Rows from block 2 of the audio encoder of a small audio captioner, named by matrix and row number. Each number is 50 + 12 x the weight over its row's rms, rounded and kept within 0 to 99. All counts start at 0. After the name is the row's rms in percent of the matrix's.
Before each channel's rows are labels from the 100 clips, of 14976, where the channel reaches its highest value: "loudest band" is the band of the loudest frequency at the time of the peak; "strongest on" is what is common among them. Only what is clearly more common there than usual is listed. The data: notes from a synthesiser with random patches. In brackets: how many of the 100, against the usual share in percent.
# conv: width-5 conv (encoder.blocks.2.conv.weight, 240x240x5, standardized in use, each kernel summed), inputs 120-239

loudest band: 250 to 500 Hz (33 vs 12.8)
strongest on: pluck (97 vs 24.9); saw (37 vs 9.8); narrow pulse (29 vs 10)
conv.110 101:42 58 61 49 53 47 65 65 47 45 55 53 53 41 61 53 41 35 69 57 75 42 39 41 26 50 34 51 63 70 41 38 62 50 26 59 38 38 57 52 64 51 34 37 45 51 34 42 42 63 65 48 44 50 45 45 42 38 51 70 63 57 36 18 54 74 35 37 85 40 50 62 46 48 48 50 65 36 45 58 45 46 35 50 52 26 62 50 38 38 52 60 56 71 44 39 54 46 68 48 56 35 54 41 36 47 51 40 54 61 75 43 50 67 84 55 52 46 44 43

loudest band: 2000 to 4000 Hz (40 vs 6.2); 1000 to 2000 Hz (39 vs 9.7)
strongest on: resonance (76 vs 15.4); pluck (65 vs 24.9); filter closing (52 vs 19.7)
conv.69 112:45 35 58 38 50 57 35 63 36 59 32 64 65 33 45 34 52 40 41 65 38 64 66 51 25 48 41 27 44 51 52 32 65 36 45 45 44 67 30 52 39 37 46 47 40 44 61 58 46 52 55 39 35 54 27 61 47 66 52 38 61 45 49 61 43 50 48 60 54 50 49 50 45 37 34 55 09 64 54 66 39 44 28 57 76 49 39 66 40 26 42 29 36 26 31 50 44 60 45 38 46 42 52 60 45 54 65 56 37 67 42 66 47 41 61 80 46 35 53 57

loudest band: 250 to 500 Hz (35 vs 12.8)
strongest on: glide (84 vs 22.1); pluck (69 vs 24.9)
conv.56 089:47 40 55 35 49 59 62 70 52 75 47 56 40 42 53 26 33 44 51 55 85 31 72 44 40 63 38 50 50 61 53 55 50 37 37 56 54 40 65 71 56 58 55 58 57 68 22 47 47 58 27 30 54 42 58 64 55 62 23 30 58 37 42 41 59 60 34 61 45 32 73 63 64 49 45 53 51 56 59 35 51 33 57 69 32 56 78 55 42 61 50 60 75 47 66 35 66 73 46 65 46 34 40 39 43 41 62 59 62 38 43 46 75 73 34 63 42 69 60 36

loudest band: 4000 to 8000 Hz (60 vs 19.2)
strongest on: noise (52 vs 10.1); ring modulation (26 vs 9.7)
conv.140 111:41 32 37 41 65 61 49 48 39 60 56 53 50 53 56 55 37 59 44 51 39 29 64 76 41 41 81 36 58 59 46 47 30 53 22 39 48 23 45 63 69 73 21 58 57 48 72 35 23 53 52 50 57 54 64 55 51 48 49 32 58 59 60 68 36 33 78 51 43 65 30 48 35 28 56 63 58 51 38 49 61 52 58 62 54 55 64 34 59 77 35 33 53 51 65 51 51 41 37 56 50 38 42 43 32 44 48 76 74 35 68 49 67 40 65 60 62 50 61 61

loudest band: 4000 to 8000 Hz (78 vs 19.2)
strongest on: pluck (100 vs 24.9); drive (72 vs 25.4); no filter (41 vs 20.1)
conv.97 104:54 35 23 62 35 46 48 50 43 49 46 45 72 53 57 38 42 45 32 31 66 54 48 43 53 48 49 55 47 52 31 41 45 63 69 60 46 64 45 27 54 54 49 56 44 59 44 31 49 46 39 71 55 54 56 50 26 55 44 55 53 58 47 38 48 84 60 49 30 49 49 53 54 50 54 66 73 32 46 66 50 61 44 67 72 52 53 98 50 56 65 54 38 60 58 49 34 47 67 51 38 31 65 40 58 50 34 65 26 50 87 53 48 49 47 57 45 35 45 35

loudest band: 4000 to 8000 Hz (52 vs 19.2)
strongest on: pluck (92 vs 24.9); high-pass (61 vs 19.5)
conv.213 101:41 72 51 48 60 55 50 50 50 39 53 65 53 73 46 46 40 67 49 40 50 64 48 48 39 59 41 49 41 44 68 63 53 54 57 23 48 57 72 41 69 48 45 58 53 74 68 61 50 41 55 50 61 75 55 62 51 54 56 34 40 40 31 41 54 36 54 70 38 71 45 44 32 51 42 56 52 54 45 51 32 48 63 33 38 51 36 42 63 49 61 60 41 43 54 31 50 52 48 58 51 55 41 30 27 29 42 64 77 26 37 59 33 45 65 31 51 51 46 49

loudest band: 4000 to 8000 Hz (55 vs 19.2)
strongest on: notch (55 vs 20.3); noise (54 vs 10.1); pluck (53 vs 24.9)
conv.231 114:61 50 40 63 56 23 49 41 59 60 84 48 58 61 46 87 40 68 61 52 41 31 38 50 33 67 30 43 51 40 38 47 55 53 41 55 25 45 51 45 45 69 34 23 40 53 50 41 52 36 53 46 20 54 61 42 42 57 48 63 56 44 59 69 41 52 59 62 55 41 82 29 49 54 51 47 54 56 59 55 55 58 74 62 50 37 55 32 70 49 55 55 50 37 34 38 49 62 64 67 39 49 49 57 40 40 73 35 25 34 52 34 53 44 48 64 59 25 79 64

loudest band: 2000 to 4000 Hz (37 vs 6.2)
strongest on: pluck (88 vs 24.9); high-pass (40 vs 19.5)
conv.154 104:46 58 36 60 53 53 65 38 44 43 52 59 66 42 54 58 56 39 73 60 43 58 53 70 41 29 41 49 30 71 66 46 33 39 44 61 57 61 55 82 64 42 33 38 39 50 52 49 59 49 55 49 43 48 62 46 44 59 36 49 57 38 55 72 37 35 41 41 58 53 39 43 54 57 73 59 40 62 53 55 33 46 35 45 53 48 49 41 52 44 41 56 31 46 78 44 36 59 49 46 45 50 65 50 55 36 54 75 38 39 32 53 37 44 12 45 33 59 64 46

loudest band: 2000 to 4000 Hz (31 vs 6.2)
strongest on: pluck (56 vs 24.9); resonance (53 vs 15.4); glide (49 vs 22.1); oscillator: harmonic FM (29 vs 10)
conv.65 083:58 58 57 75 46 37 50 51 51 74 69 61 41 50 43 29 64 51 70 66 48 62 66 25 37 39 37 37 60 58 45 59 63 70 21 62 33 43 43 52 65 60 31 30 52 60 79 36 64 60 72 74 57 29 36 56 65 61 53 68 35 34 35 49 42 62 58 50 59 40 51 33 59 18 68 53 29 44 54 49 57 53 45 60 44 54 52 60 52 57 41 46 45 46 54 39 33 37 47 35 46 60 43 46 61 81 53 54 66 46 60 64 68 40 41 42 63 51 48 59